Weights of a small image classifier.
Model: 1.99M parameters, 24-pixel images, norm layernorm_no_bias.
Rows from block 2, named by matrix and row number. Rows with one number belong to one attention dimension. Each number is 128 + 24 x the weight over its row's rms, rounded and kept within 0 to 255. All counts start at 0. Numbers have three digits each.
# q: attention query (model.blocks.2.attn.q.weight, 128x128), inputs 64-127
# k: attention key (model.blocks.2.attn.k.weight, 128x128), inputs 64-127
q.12:126145098171139109129144158097147148086144157130137134144108108108132112110147168112104059139114144115135167137147139133147130128081144144161078115153160119156128149135102139128096112155182182
k.12:131146134094125114137145119147126138137150111108098144173154146154150132152088149109138137149132150135174149167093149134158087147122140115092111103158098130127196159161112138068106162123088134
q.13:121150174127130069097130137122100113135130124126104127130123137127119116126170145088129143125147134135100119149123108156144145159122107107118190128130138140114091146134105134169067157114136110
k.13:131165140178113087144160134154142107135133145157121094123122138140153187136113132113116157116144110103134102168139138147102099105087140095154065131143122147152127123135161133107121065119100088
q.14:115129135171121104147130149090153059145127139134103148108164113120132119123143110092139113083139101127171143143139099133132171158157134109089130121097143122107133135136141102150166132099140129
k.14:167120139153124111093118132126141089118146139154124127090085139149130097114105128089117138147165128096108120126138136147067098101098132093116144132085107164100153143129105151152158130093149118
q.15:137124136150165134125139130119163110135106151120109178076143071134114092135100156133138109093116154102157171146145118116138145119165160149131095103112127142103148082134166138139161180135126140
k.15:130138128119139130086106145120099089166101112138125190130075166147122120106082150123115136116145185137138150150087131156144095116150161113056143132104116115086105145141095172147103101118173167
q.16:102106133155145130179151158138134127129088181066154133143112132118152115098118124136121126122154120155154165135096137152133132136139134129121113133168132169096129150104132149115118063110152088
k.16:101159111155164106164130104107106148153102089157095159180136107128140125135175171120121137135125142135133111098147148091141130157141130138104130126129103093154091142135073122149110113107108112
q.17:124129105113136141146134144149129144108111146150154153111138145102152128153079149144136175125125122117172145146104115110150122084155160143075105091133112154157137092096162111121146136124144143
k.17:121111137092135124120109118092083111112113082158125102162128085092146112100158161142170104093139104154110164088116135100108163103138152096162171103124148156090145163136136110148102131103155128
q.18:107145118118107113154127154110156140140127146110116110124105144160100176130133134135110119142129114123182163125103155141128123159157107158088128119117139122140101142109125150130150080091160078
k.18:110109091145156105161113109134111119119114155138139165148147124134101085129120114093151134107133072150124141094160113128117111122132145088161164090099146141154152183147115115098089130102132162
q.19:149169123094123137103092159119137155111169125116132119132163151126085125183103134133083129140107125125106067111089142149166116139128109128112120127136137136119142124117135097127133091131102136
k.19:124093110113168123155108118133113163130115125142140098090143095092124134104128140123091119092126105137091154113198140096165151109130151139134103132123121134158116127104105094138156161076099125
q.20:107131098115087102080107117137102161156153110113129142132122129119098124131108116135129111199095144142156131103114135151140115132140117140131086152107147110111100094135130159111124097156134086
k.20:110109099156166163139101117119127139103108096115164104116137116098116056144153148108129123139123098197164116070137118111127116124123143123151121143136116104116114113110118110149126141117108137
q.21:135180148102090102119090141102155093151148075155127138099156136140101117164133111141111135147139121157123103128136121122113154125147110126108113173117126115120176122150152091133139137132133169
k.21:128119112139108179088140143100118129079179130151132077091131132113107101130104097134131121128125095107139138149164157099127126129121127140154149117108160133133157108148144131138108161111162134
q.22:110118103129101139105177152130123097124100117125106111139100134121142127148183144145129091142145133111155090117148088190128095162122094091108145122101146126125111121136127129139164160151098123
k.22:136088134141090130162115161124138125140126176106140179075087154148099170151077106110127112087130152160112101143123150142085105119103122122111153155075097121151122138146118123136134078132097129
q.23:181144111122127142115091106141133104115159095145093145094170181147133154122108084129124143129106163124106125123113142104106154116148143125136144110097147132158128141125135121153135175127115153
k.23:105115142100151120098107139133164156106154183097119117111089130131122106125117145095102122140129125126132120110157096115079139077112125129137090142168151124107129089111157144116180113175152117
q.24:107168136136154152164150153143112132131133167134153107132139118121122148104113159118116133121128112103161126132150125094123125135175122138130129147154094144097124108134132110155150126081134078
k.24:118140078174135127125128101098099118136108123101140108146130152122122118104156121094128092128132091180127092140153097120123111143129110134142142170086120158120150130113097112176107108101143169
q.25:140126106133127138111140125115103089140111138131132114162149124104119133094143115096113142095169114099098130138156097116136119099103162088155148183118136093111100123140152138101112095136141152
k.25:169147122135147118112139058152128102148142143133154114158135139175159149104129126141119155162129116096146123135107160145153115169101120173117118113108123104139136146123132123116162111095134136
q.26:102148107164098095122137180095122106135143122104140153104142096114140114147118103119156122142106129132171145135109141138114138133124143122134128155078126134161142151138137113158186113128175116
k.26:121119101115152101112152131132118121064143127140152095126083132098092086124107143077146123145132147111131109155140175126135106145108134111116109076119142149117122127119120167133141149160117140
q.27:138142145146123144130117136126116179143136127120113147122090142174106127101177120139110109142123135167085093124153098159156114169078109106137149118143136119115129152127079128118103160151121116
k.27:093134142147110141147126175116181154140131157112090164119119152112113163179143065152156139120116145123114106172118085137122133116120151122118124128165126126152147104179122123138129112175122076
q.28:175146101138131124107093137105139075140142112154097105148095168111141156154111065149118154108140128166126115121110142143106085127151127166094128120118153099146134143104177132146153092109128151
k.28:145099161151126125139084141112141136110155143143121168116123106139109091101074175120153129072137104130095115100136132122084092137118131089155151135113130128113119148127143162141148130125101141
q.29:112094112108113161135155120131135116102166166142137120114132135150127173114129100140096099132161131112153134106196137107121126118128157141083180137124102151184124109157114112132151161147126143
k.29:104146150095143136167152156103125126160125123106140133135091163145140150095123118159166114106144135132086096190094131120117128138144161109108145086108126148112151154119123136111099138180151172
q.30:127095147163148168140123178101096138098158161128096164107171137129098134126088127123102134130125128128153105127132119140117156121164145130070170097146111147163094098131118157136152124082111106
k.30:118157123124171069163126145108143135152107093123147126091096153113136109099141131122146123094156132154106134132112107136102129078090112110130103140071111146087084119109092113142134085158103134
q.31:178106102145143154089108096146152121101110119131131083149117153121110127151128149166149135128135160132115131146132160134129074160146137140105096119104098086100131178132125133140127106160104126
k.31:168146159133116158125116131128161156152149177136108114145133134164118127141085107137092122144049178131124086145147111107182113140097162134086141135128113124160113137115157136107170090165135136
q.32:090103106177128147161144129121159036122122138123125146125136113120159141084119122114160107132105118082153168128137142131136143114135133136145107127102155124097080118122170047133141113132154119
k.32:145115154142122162122095117162101095163143161074155124146142134129135103109160148109091108158141116141132111106106120115062102091122120154107107143119127103066131140157088176134156149112159156
q.33:136135153148096115141126147114132064142099147120127142105138128153141131164136093125153096093103120090147156105144144125166131122149145135101140141060141167111166141148160062132157154092118146
k.33:108135134144099142119123172158110103142165151139120152127100137118113113109092127120125123154110151136110111162167094090114133158110143145091124130130130119123159099146123135133211102148153174
q.34:138140102120138118085082132149125134156112141151142137117137164128108109149125154132119137149132115140145132153104154138150100125149164144065086115082126093145166117147144126111111123154080185
k.34:142162153120114148132156105124161148149144141187137126121136130151124116143079098118128131135055158121150106121175114129180107142078184131098132096114132120119109126136141112118181107120108164
q.35:123125123128121131116092167093096141112121121087098166125090180110137134139119125143110125131167086152110084110122115133101142200104070156117184110109113107170124153120113157118107098109163129
k.35:086114150152108074137119106107160140088145127106099168095159116125137103152141107142147154127172102172090144108119119125110118123104136068166129133134169161112120139140115106118149154136110095
q.36:120084139128122120117119130132074136151112123106139131152130118118133109165133128097168151102129115137130108139131104113136125081137119091134125179099100109126121109140147152081145118093138113
k.36:144122091157096101137155099129114105111129105114144097116149102116127108103150122116174162173135108143132133066136125142137137172126106144159117141107137136134119129107142091169180114116125102
q.37:129165164107125080140117124117183126147122114120115116111140118147133143146160098107137083052132115121108111121137111111114123130093160089137125141111127146115187175144128085162122144126121156
k.37:126126141153072140074147163150120102119200151157117122136115139111104146131093122135123109143110152061106115148151136114129137161158129150135108123132125139142161122153146113112173149132134105
q.38:111096100112111147101148167117131115136093100146134147157164114100123132100114103142130141138143127112179161132172129119129127121129141121113133134130129117194116106126123155111200113115160106
k.38:154131102108161134150095127115144109104111080128155165100072138109140095132108137162132114106147120144144154133106120150144121180122138122124197083057123133105124134101127150109102128155121171
q.39:106096158132106122107158104133089125097100098162121106153134073183124128134139107128143141127100148096123128147147097149131118121089129083161135125086098118096116112119115082110137192169120122
k.39:138110136110102127109104177117127106134124157131163047131133126111130173139138108143097144128128109150116101145126124140143144137141129169104112125122087157132143154134174137128160129145151112
q.40:137125084140158147103131148113128099098133133153135166145118102172135089125138184141146131132105120126129151131097118124172139152116109122138109109121170111111115136094120088122109122175129133
k.40:155118159137123123119110115145117119146100133146110143124158136156165152129137128136073165115161163128139150152121111130122132080115158130109175139148136127120164154161105143105110131083158094
q.41:132145137121143106118106170114086180138102114098117195122121091106132093135105150131132119142117130148115138115117095126131135145108081133196121106133109115112123113102142149095134127102155105
k.41:126081095121139133091086114089093101092107110122147153120143130073130112155150138135134133129145126147118148130099099159150145096143138116082136128168180146091097090115095086146118159131120098
q.42:074103150110122091150176120107150152140134094127104109132149078168096118095161141118152136109109177099079121156168124146125129078103146107198124127137130126129100113138114105140111198161130131
k.42:139106124101102137097144155165108107137110154113177116138128128120103189145135122148116119110115135091182129152101168159123124115151089158134059119140125113123121130146157172110088134157112123
q.43:125113116167149121152166163105146078111092149100120173119118128096140125135142159119147108086145110093138133137135094142143148114109145104130168103112143123137101104111106101148145146091115118
k.43:168140135123099090128126138142111093122131131097135168122112155161140177146101136140137154109172138101092132178073125151089129089098134088115134132120152156103123129134083145133142085149129093
q.44:158142106156112145131141140150095072114121128120129156124143184070169136095150076107100106124162145126102139113170134125126120114116123123153169146116106128136127112146144129113138139100125159
k.44:145112130092136134136120091105151125133158189091125149124094138138156129097132161121144134158115107113111084154085134150107130117115132108086097128146136132118107114114119129148179113147131143
q.45:142163153139100136157117148065156124141134117137095145077162120108117105124088092136117119089119121107109112147147110149109108129145203126124155084078135135126169104110137151130147158115124164
k.45:137108163122138101029104136151164101134173119133164128136106134128120116097113139142129126125146162134130175138127168128135138126097099138104091115117114140081133159121133141150172133163149142
q.46:129093114097128122111115106111112154139186120138142106118167159152113127136103095080108157121134107124148115141071149107144158116126152091086136105126136108164129143119102141155084123145117127
k.46:123169145102131083121179086152153143161149153163126094098125115137130148117142113112105139136121127108088143058144114118112154089129116128181106103173094142114133145099133113096164131106112121
q.47:115132110123129134125124149076163124116133104097133145143120099133118127170098174108175067156095108132142114144121150131104153164117126117170150123107128084099123130115095108155173101138107080
k.47:170111100155128136114147115115112121082126087135156118115151125100127104141132098123064155148174143125093127167149143169150108122150098104115122127090152183099091161093141131141124152128149125
q.48:088117128105127146130157154094089130128140086120109093187170127120107107148119149114091128157140105125116079123093116147134148143124065120135120130149121093137138147134105139120113121124069131
k.48:204113132139105119140118111105083161143129111124156117051164118131121175133117116118096124109153104130114137106136159111145129102122083137140123157090113130138074137112098111139133153089086138
q.49:112147139131131117123106145159115113119129145161150154153121121141137110108164119125096112166117112125097120132148129146167108113128128118126119176119134150087120114150131088102094150147109139
k.49:093120153148114170124120138146125123169157121105144063110167139133166152110167154148094110133073113142142087165181104114122111154109163173092097161124121103133117103149116101163175115101117118
q.50:109087133138128149099135119116087151120100117092117106127145091113087142123132109106168115148151138102188114152138078143107175117134113134141127133102131095124102123131161162122145126108166105
k.50:113150052096155092182134132146116120124106118122131102112093140140123071141143102092119160164120143130146173083099140173141115163128094148121111091115125146136110118113148119098138110128109167
q.51:164114149135135097126103127128114121137121131150138121128115123155107110120134154163129179098138156151076111124140132126103099074118120120169109174148109139103103123152163148120126105122196135
k.51:149135103144144129094111118118127143084125139126132124155145134115130122127124128155146113126115136112183131106125152112184136144131117165178158144105116086155165100169134139108064119154153103
q.52:127094132078123074095112136145099132170103121091116151143115134167091113135128141124174158095167161121110159131104141101123140101138143131139152176114117116125128120144148093137086139127160134
k.52:118154095150099111129155118164102090143127157178124128147146129122140149131124115131127159146096145110173123121134127118140133134134146113165109114160193113125121122124152124071147072128160136
q.53:124112115105179178085131128127134190121149116130133142154171084102093125140114116102110119154101134091133096125139101128141125091077145123172080117157131097135139118115170099138155158162138144
k.53:137122092096136136141105160107086145133138081121143130110098115077108143131118128144112099117117138115105166124100120136169122148172120173113129115119118130089119102117118146128136163126111153
q.54:109153135104156150117131165142148142144142098099103159149136132092140093121137086082100051143124113091132174133127149134163156121121189109110121143121150129129153133121116127149134124139116139
k.54:107112110134122131156158131181130093168174108157120151091099125108127164091081165122133145131110098114080146139163125136109075166144145154110108107115133145121103142098113142143166101065086139
q.55:131124145166138096102126127161151139113098114108129137140109094138134108109143153146167111096112171124097158122161120122106119135096128108195097157122094137080102133146113094113167123148174116
k.55:126097096102151156104110149142146103105100148118130105160116146107090140178112108157121112174091156121135092176133157142180111157164137169088138151127121115152120099122116136138122129178151090
q.56:144089172127137171163117150141103144141129144105141127116101144127088128163121143150087140151165113138154131108086147138136114149127083173075135073165121135123140131137125143157139106118126093
k.56:118166108123145131201100164095125160133112113163104169103124113098115133135132102118152126095127131148087156112147081103143132107130135116122146106129145150120101106138132126119095102114115145
q.57:155109119162104111091118104104097107131154102165163119121067103117108126145148124131122167152148142188131123139112149103072096139138084159137100140127095090148124147129139134116145108164173140
k.57:136121113079122141135127108117172122077120163112151106115152134150107084142112106102152137116108135118130108133101136163152119127166136098126155071168130145130126139133161159102064175144159140
q.58:164137159120137163125123112152086131127111113123136152128105184111171118141099100150117104124146136171117173122113132126120132130119137120096166083105108127107172131084113184108084118096111126
k.58:148136160147114116102104147079150119128167139143079143150135121106148142120109146125157161162138110126095136122108123090132159074122138091117124124192127139117124150113128111117145095161150083
q.59:145126154170129133104085109117128112132109104110141165111143100098136087153107138125157154108143098141102090170138097114116134128149136099134145135091095125099128124135144137107125138146132147
k.59:107148148167122115065132119149161096104167093131163073114109116135123123122148098165122141171120173105125150107130149125142131142119139145126115131139144135102083121132122111149162138134155080
q.60:156145098152111110075134115065123112110168127177128102125131129121096115158119126126106121109111155109130103144129119149118109113141168114097116088097147101158129124116104176124111141160099168
k.60:197132168125137090083122102127159125126157125119163112113124128176138121110074134113129155117152144130140134124098170118140139101115130082154130116133064123120165160138130137107120123130129120
q.61:122156122104101138146126168119144143122127107106109122108160203147121138102093087169142131126145137144123118140125152136105131143134152113096143164103127141143171108124092120158116108138136130
k.61:112127120148115133098136139156130133117186160156132120127104145113096106141116112159136103137083135120154127122140159043146149113115124141189134116136160098162132151132106116098152108186152143
q.62:104091161156143106152127147099114150134137148132080120109170168143059127095172124116092186099164139132097063159143103161119143126157135110090154115129105150149082139154119122136128170119106107
k.62:129139125112129088144123136160155143159112161100157141084112143146096169140136090139139121097105145115119111117127140133105133085084115139174104151089101108150101111154103140143122074162132120
q.63:132105136147113081135093153111147116148152157133130154092170128120121124114127093107099166068147132135122134125152134120132113118125175119091154129116122157146100137148165115127145110107162143
k.63:129143163101159103097139096133166112129145136152139111146087126126137115087148150131152115131105124090105109123164148148124118147096160123121092089099118131084136119133140140142182138144112112
q.64:127129173174113092172132137131117139114075102140103110118190068160141116146155157166136117113111128139124150140154089117131134151126136121112080132094138096105101110125136143106150148176109106
k.64:126094127124109139091137120156106101161153121128147100130167135142123136151092098072098179136112097143124131128136103145125090153134115114077137170113146140094138100148116127117186101104128153
q.65:153098136170167142107110094132124134143151137124128124158127115118132126150130155104156110161155126102145111128166090107115119110146113090153099126138104118084138132168107142114103119105120109
k.65:157118091151070132118152169141146110130122136112133114092103167121148143130131129151149122147140133108143110143068149104135153173125134131173120136146142123100119140152128094160182176089086108
q.66:150131116090146166115146141129105099120140156121127148106120152117143098108111125145119165105139094147112152170089155161157104161093134138153162144141145137134097186144125117126127120153103114
k.66:106160129108173106161123118112143144123131113169132120110124107129120110134135158126147113125123165142085123122144148165116104121124160144148121132132094124145123097101123152104064166152147114
q.67:129091065148122123082148093126108115116085089135113136155113121134158130096089124141148139119152139144143146152122127115117119158115119103124141182113150153133098141154145101137115104143151065
k.67:115101139102109081118101117179117072165132084166105134107109129146111164159126144125124122160139168134128093129108123147133144096112158162122079120136110126127125107169120125140117143140145127
q.68:140128091120125138137141114153138114113160108148121161141144173097136171140163123150128103075114153107118149118167125115111134109116148086112134114121083144125119108084114135142109124112144114
k.68:154116167127132085125140109140147157108118103149105133097123124165110148132144144134095151130144113116177158163095082140115143112103121087148130101128083088105174111155096137160089096140133160
q.69:122115162156135108142180121152142157120109137138137106143174135149138125112167133145112177091147133124112115134144118145082128135145150124094103127111098150117120102110141137113138081080142110
k.69:121127174125130132156127112137111097113128102139130133167141087120153109140141132113108107133128104108120126136144096161102109156105162121103136118139113098121114158130116140128154064143163096
q.70:123187129124129131160139149128156130124127151118141122113116120130087129148124130140118123112072125102102109118166173174167131148112154154153179110127105109131096098112135098133160168142101139
k.70:131151128101160149132130147149146152096166150132111133141136096166100134082146137110108113078104124135155185143194138132134100126119134111164139151112080165139102161123115170140146168159111176
q.71:122131155124125120124111113136132127131134133095129045089141140119105126119097138089144125165119128150133143140093144131131142107143140171104130156123141129144110082115111130117143093089148148
k.71:121108138141140135179098124165124133154100157130138176097104097099169119143164100129156068131116149135134165093124125111152134162135119146109160126109134164142098098121174130144208101093121139
q.72:140134121159142120143136152103110168141152094139101128147101109096154112148123111129129122120121056106122117138141130104136113113131102122158105076147141146164123131113100094122135164156133109
k.72:151136107130119132075112102063140131151165134135100110135112135170105109160094141101153132144123152096122081123104129168148127075125167133137060152139138116150143130108120130160159139143127160
q.73:121117122150098120118151119175128160125150140112094108087101149113134162104088095107159120174107136150119114066128138112137154106131138153091156157112137144125130064106127089132124101138120132
k.73:144134172128150145162118146168155120158155134127115169094133120168106179093137124094119091126110136113156105110126133140163200125140134137117129100132123144150119153115134123176157140083126160
q.74:165085132165152106113111114137154136143122130087155133156103146161111148101103090121122131113097141108109138177152135156112125116143098133148132131135085159141147178174167121147124157133119099
k.74:132105071093116106105122139147110143086148125081137155136103155105137121127136120156144118131105168103093118135160104165133157102087138129109118114169160139161073153168105133122136148152148119
q.75:168101108145128156072117123115135165120123143111151151153117118136090132119118149097119145119136178085114092122111111135141139160138133142179146097110104134130125184142115119157138092118125122
k.75:128137106123111140110162191148113085124111110103140157144107122142148159100143125173108135132121126133144089134103143140105146146131129127189114122098122159088092146137149102099096186123127097
q.76:151119147138136126158087118111126139150175121090137147093157146138131111120145090103105096162117131124125166128184124115130110085114088092107095086181119146107170155096173147106115125121118188
k.76:162123064134117134138112150095161159107115173116125104126129143127146107141078096150134113123110120125156178131101153128160123123139137130102165141157146113148118147108153113090069121117131141
q.77:122125127124113142163118127137131120155129124090168160128131114127148115125132094102152077176100147147132141107136121104171171110139090128098118139132156146109127139170175108141107155125129160
k.77:107115095130125087155161161154128149146150182088132121091174144104131172102121106139125137131132091179148142110156165118163131122133128157093122116141108140155114138112125119124139175108133143
q.78:111140146176134093140097090100092144117081092141137095154154098187112112126127171135124152115150127115153122140137161126116100144130124111158142149049148103136114128144115120114140131183143085
k.78:116126126136088145083129131182099087133133119134075105135095146163109123132149094116104153098145116136131102110108085136085102116128165125120113159096131146116110127142114141137207168169123157
q.79:116125156153108098109159159168152086106108160132114116121149140172134101108140140088073129094100131132089165121150129143136114124104153165108150147112106111142099121131142172141134150156108128
k.79:097143171113161194156134138126131094122149157120150114171135147125129120105119141075103104081115126105124140145181143159094145124148117114110152134110097098123144103151137166119146121119138148
q.80:136128108144130115075103150153070127109102170109132151116118126151109091141129152147105145128108133141179148156094116125173142166133129150164154136120148123114116146196144167157119103176118120
k.80:092143136110111134139144116112116092122114143098127124139111145126133154128118132104153145144123186157096104110135144138119112141169092125134152148113159125129116084133181082082130174098143123
q.81:148136143151124104149146130165130132124108126110138124158130118145112145112172151150160117129066158091108097169158135096166093140115142153158136129103141115136125160134149138136111091176103124
k.81:132138105117110127142152187142136125117115170083114157107130116161133148140129164109115126152113148097100110135135100105095138137115158143089131152135157157129127122164089146124176142133157155
q.82:140122137144100076126104135116126133114110118153134136132121117105123142114158148128118086095096129078120119194145112181148109115122128138122124107119122126156165142134092150161126111162087143
k.82:118129151148103128058136090106116126109106147108135116199141146110087114144120132104126149108134161112145146147144096152160145125125137126114130150133166124111118099159107157094095103149128141
q.83:122125139113154137139151113102152132110158152117155157134169102120147129100153156074145133132161155118096113124120141091119109160139161105110114174145157120135133148105134138114109071124147193
k.83:132159103166116116169139164148131117130098141134157156111152119125166134147151102167090127112113122106131163158111126112103119163106168120112129081078123115114074157115113126113118109103120087
q.84:138094096132098114146140101127163153109165114113097068072112153135096141088111128105120106117100129178124143121118116111121127122123161185151137127167116111143145158099118145160140156146053161
k.84:157110119122143084099128110136167130120168125151146165154144140128115110178103134129154132128149147167131176107167121112153166139152148129084144123134132139106118162137149139116090133117117199
q.85:074154119106144151140151123140106123162151126161083123062097149121160139167140162155130151118118095109131108122133153099122099137088141134145105123128097079142080121109135130099131158132160123
k.85:123167153117124163148146160085136151150143096157125120111135124133127109178149171154169104149144087124134097115140156091135101142116110108136121164081127104136117127087130118117104135135138163
q.86:109106132172123088172099126151105159116103127118118118121161153162163114100152106179111155128112134150111139106137124055122113143112120129153090128129119110117173104129163153122101113150124108
k.86:130129122127114128147100100101122140103131131139106126141121139170135125174132119146146127159157117130122110133098066123098101127142139122100130107131195123112146168121156105114122108117139146
q.87:096134125160121127157149152119123164122163092134115123124126138144139127129153124111118086136113131077119164112195143094111111127123109131114071056146170118123109138103125116135131134131161182
k.87:141158135156120142123135126110132124134163143123117127121138148159130106157102108116104131115147089142183149111130124134137106095121161132129104148128090117135129152095154128097184124122079198
q.88:145069090155086102124078122120161123111084163140121160128092137116154147127116116154117142126085129106103126143132100154162108125095118172148138167122065117151114144205142162119111119150135135
k.88:146093131126137147096105128109154120131089144155146143153112162093099118163112160147151112138113121136115114149126125129163128116152071090160146154147214135099103160183124161134075142128132136
q.89:161128143137109091130129134118161127122130121096180136169154131114135145130147076135137089130084149112064139132142143128149152114124136102117120130132135148127157119106165121127102085132106173
k.89:181094091133139101155122135145150128134081191103123138115160123135129146100126108135075109125105171106149185158095111136139152114111136153124145097150150144122148146156116185136090086129108121
q.90:123118157098139148120177160109125105150124140162134104110160132127162135117149120121104142089164130140130136157113106134092121114114151128090086125110144119152116122093086141121156074120154155
k.90:116121193138130133148127111105126103126146109155125114181106116108163099182116140105123141124158086115117143116134128148101112130119136133110117114121109119130131109122164128115130052097159093
q.91:085147143120129128151152144113135085163145122155093118118066139121169130158118108147138102088092117117114106155167132165139104088102117142157107133129113092134097118144097137124137165146119106
k.91:125110140101156132074115091073136163122174131153095074141128133114104083145109159119142112130175091122118142121198129101128126126120097099131123145165130108125126155153110153151151114174116146
q.92:173073110119117130125120110078158142110125130086148114149150112133120132093108104133107085142134094104139154143140159128128127156123100111165129097165119152125157170141146148144119197136053123
k.92:156110077146115107103135106150157117090103155119152148117112155132116102118123112150158111117116175150119134157103151164190139080149165170123099141169143162143121125145126138104100134115110167
q.93:157124109114092145075144155128105145110120159089153111125121094127111152148123081137113114113133134112149116114119128133153173150129142127139152102123159145154129139130133084180136101140123168
k.93:166131156120135128095129168161156080150124150087140166158117109148121184119111141127108129155095148157169130111114160157159124103151138146124097119125135174134114119131173115125106162076126123
q.94:092153165153122070163142126130147144121124146112156082124168109154135117096148134133143114152106130148113108156151127117109139139144136120074081139133096097135122070120189130141132135142107143
k.94:111148138121091118121144173163124096155161171082131139150173114131128149126110122126121084140118104112187110114145126105172103150154145129078140116115191123130104128128127127135186074109150140
q.95:088133072119109107118089140147122100101133132105103134119073157117110138126120103107140094154111162166143157116090106121179130137118107148146139155176131155121131132145150115155084127179129150
k.95:107152085108146094145126114116140149136145146121122153095167135143130138138112128135138122132145125157106139091147135063115141132155102112138168108129165127130135115173188122100072147123151135
q.96:144141114099139118148130146133115121141145107129138129146126150134138164117135098208126133126139123112152112168147139134126080177097101091167125090109115101109102145113137095145128134153102134
k.96:148146120144116079109125158118158177128150119136094108135120074147082134159106129139150160146143120118154111129128145118103088077108157142136148146156159140144132143118122103139096128169178161
q.97:124111169122135110118193124113155144129132145113107159097146134110125129120121130094100106107132124120076178131154149126106147146114149122102105113154125111138108125114126127113141148127132133
k.97:106119125135124135188126135131152094133143148154153144118151128131106125105140100086115113109147182093144145138156154180186134113097141145135111124126081094134106116114144161115148118094073155
q.98:115153122112118146147088135149068110164078122126151127114149120130152136132105109132121119164112111141167118096102156108167149096137085103136133144060139135132129096109160112107121134140188136
k.98:111135142126122164160139138158115146137085131112102112092111126157127178099168090147142146101134086144125109101100144125111109107135095118107128127082148170150126091110167109121126162141160118
q.99:125150148121107132154107114109136100114132122137135103118132137110137169123137089168154125121128115099139134178154132159099129115127121100096125124135104140140144083138110144127122093070154117
k.99:144127162143119105110116094128139149099080133123123168140110115096141122157161161159126106160119125140150164147116073110166100125127121139113130123158163138140130111139115143160152048115133105
q.100:104125157150162131144121113103135143155134068127108109116154104165115104133133149107137124117127104136149142133126126091115107133145102139117098109125138125131099157110156133101140175123157119
k.100:129121097121105161146160158151083142153140117107148120110118107104156127156136075155125144117112099118133129127148134098099112116109128132065115141087114121125110105102142090088156101161171152
q.101:143089075100133120091114130119150091132114114154155151150096145096149139116097118167146110154155143126134106173107104162106153140128111108108092112168085179142129144140130109164120142128149092
k.101:128119130107131081108133135096103133147119100109141145114120143081113143114132167150160142150142126112163080119108143121159128104158108147169112118172153131126179086144108102121064116152147081
q.102:120138087158124120114112159143128116133135147138159097116111153090150132133089074134116125131145063131116104126109107184135130163100136145131117135139103118134134060126161100134147118112125074
k.102:118127167091153144133093124191095145140145103089126122150151110136113157099161142138161132154114141148147096122107123149133137106134079155177113103099135175131135125104156141140103120169131106
q.103:122088154140104099139113140154180147166097111135112128109137120119120149125123111135093190142126142133104139099116064140107139130130105185130139101102062126117126111138111125128151159120148127
k.103:124082152150140160148125135108127136148127093124169165176107098083129142112143075112148161114140099105133119154159131124137155133111069112095143135133153125106133146142150089113135118121161101
q.104:112132108121137164101103144132106109161141110154118142144143124128123140122141148116113140071112141143137110141121135110122139083131153132149180131093135155147121143130102133099165110123158129
k.104:054112167119145122141170099103058154121123083126108140100108126098165100152141149137107177118121128158103126115153097146093126110123137124107108142095108128143128099090096132146164128138131125
q.105:155076100146130107122138120129110155138116068163137142149149119141151144113145151184137140107134095099129103149110147118103109144117119120140113112109155138144161176085148107095115113122139111
k.105:157113117128098116124150120135093143118092087132125117118132134146111110173133136149139182131102136112085090143082100153104149090104146151104097152116149137141155123107078127099054092179167140
q.106:146115133125152142108098128135120146129096145150175160113131113096065140152141146099123172094142136152152135095106097149125177111162146160123135104147085136135096138130118125114152132095152154
k.106:153118130110144126157158128105087155100149104131156147136131124072161151129122136111117168077134089140112126116148132130107083134140094073172119124096101128091113156118185098148111154111142086
q.107:121143159128148139102110127104077166136133107112114130128122094111124131120107146099155109179132140106160099109108150129144131111165071088107109133120177145141161113138120105140118118104149148
k.107:081176106142080162085121121130124115163108123104133102115148138144127145125144096148126100143132099124130091094094141139160126162127171148118109132123169163147086124095146091092140129103103115
q.108:130142134124155148118108123117115122136096156138118083111085133173110085096079140134101206119138136167123117143125139115122098122149122164178151184115101089143117132187120156126155149150087087
k.108:090139118086118128118101132108093128104158096156134112150072153098130125136153138151163095148151147145092094128155116132111114156127145112150097112105183170128100156111142128145178171143120091
q.109:118174137143120084178110102114153115116102113133131107130130111175096087136120129160151147124107129120116146181152160166112125163111137139090098135120100121138139111130188144116145175132144063
k.109:140147094096123144101113161168076127116142121124114122145141126144148115104161133150100105136096150135134141146163077127141088128100116127122151140111143134131129107124095159110137090201152118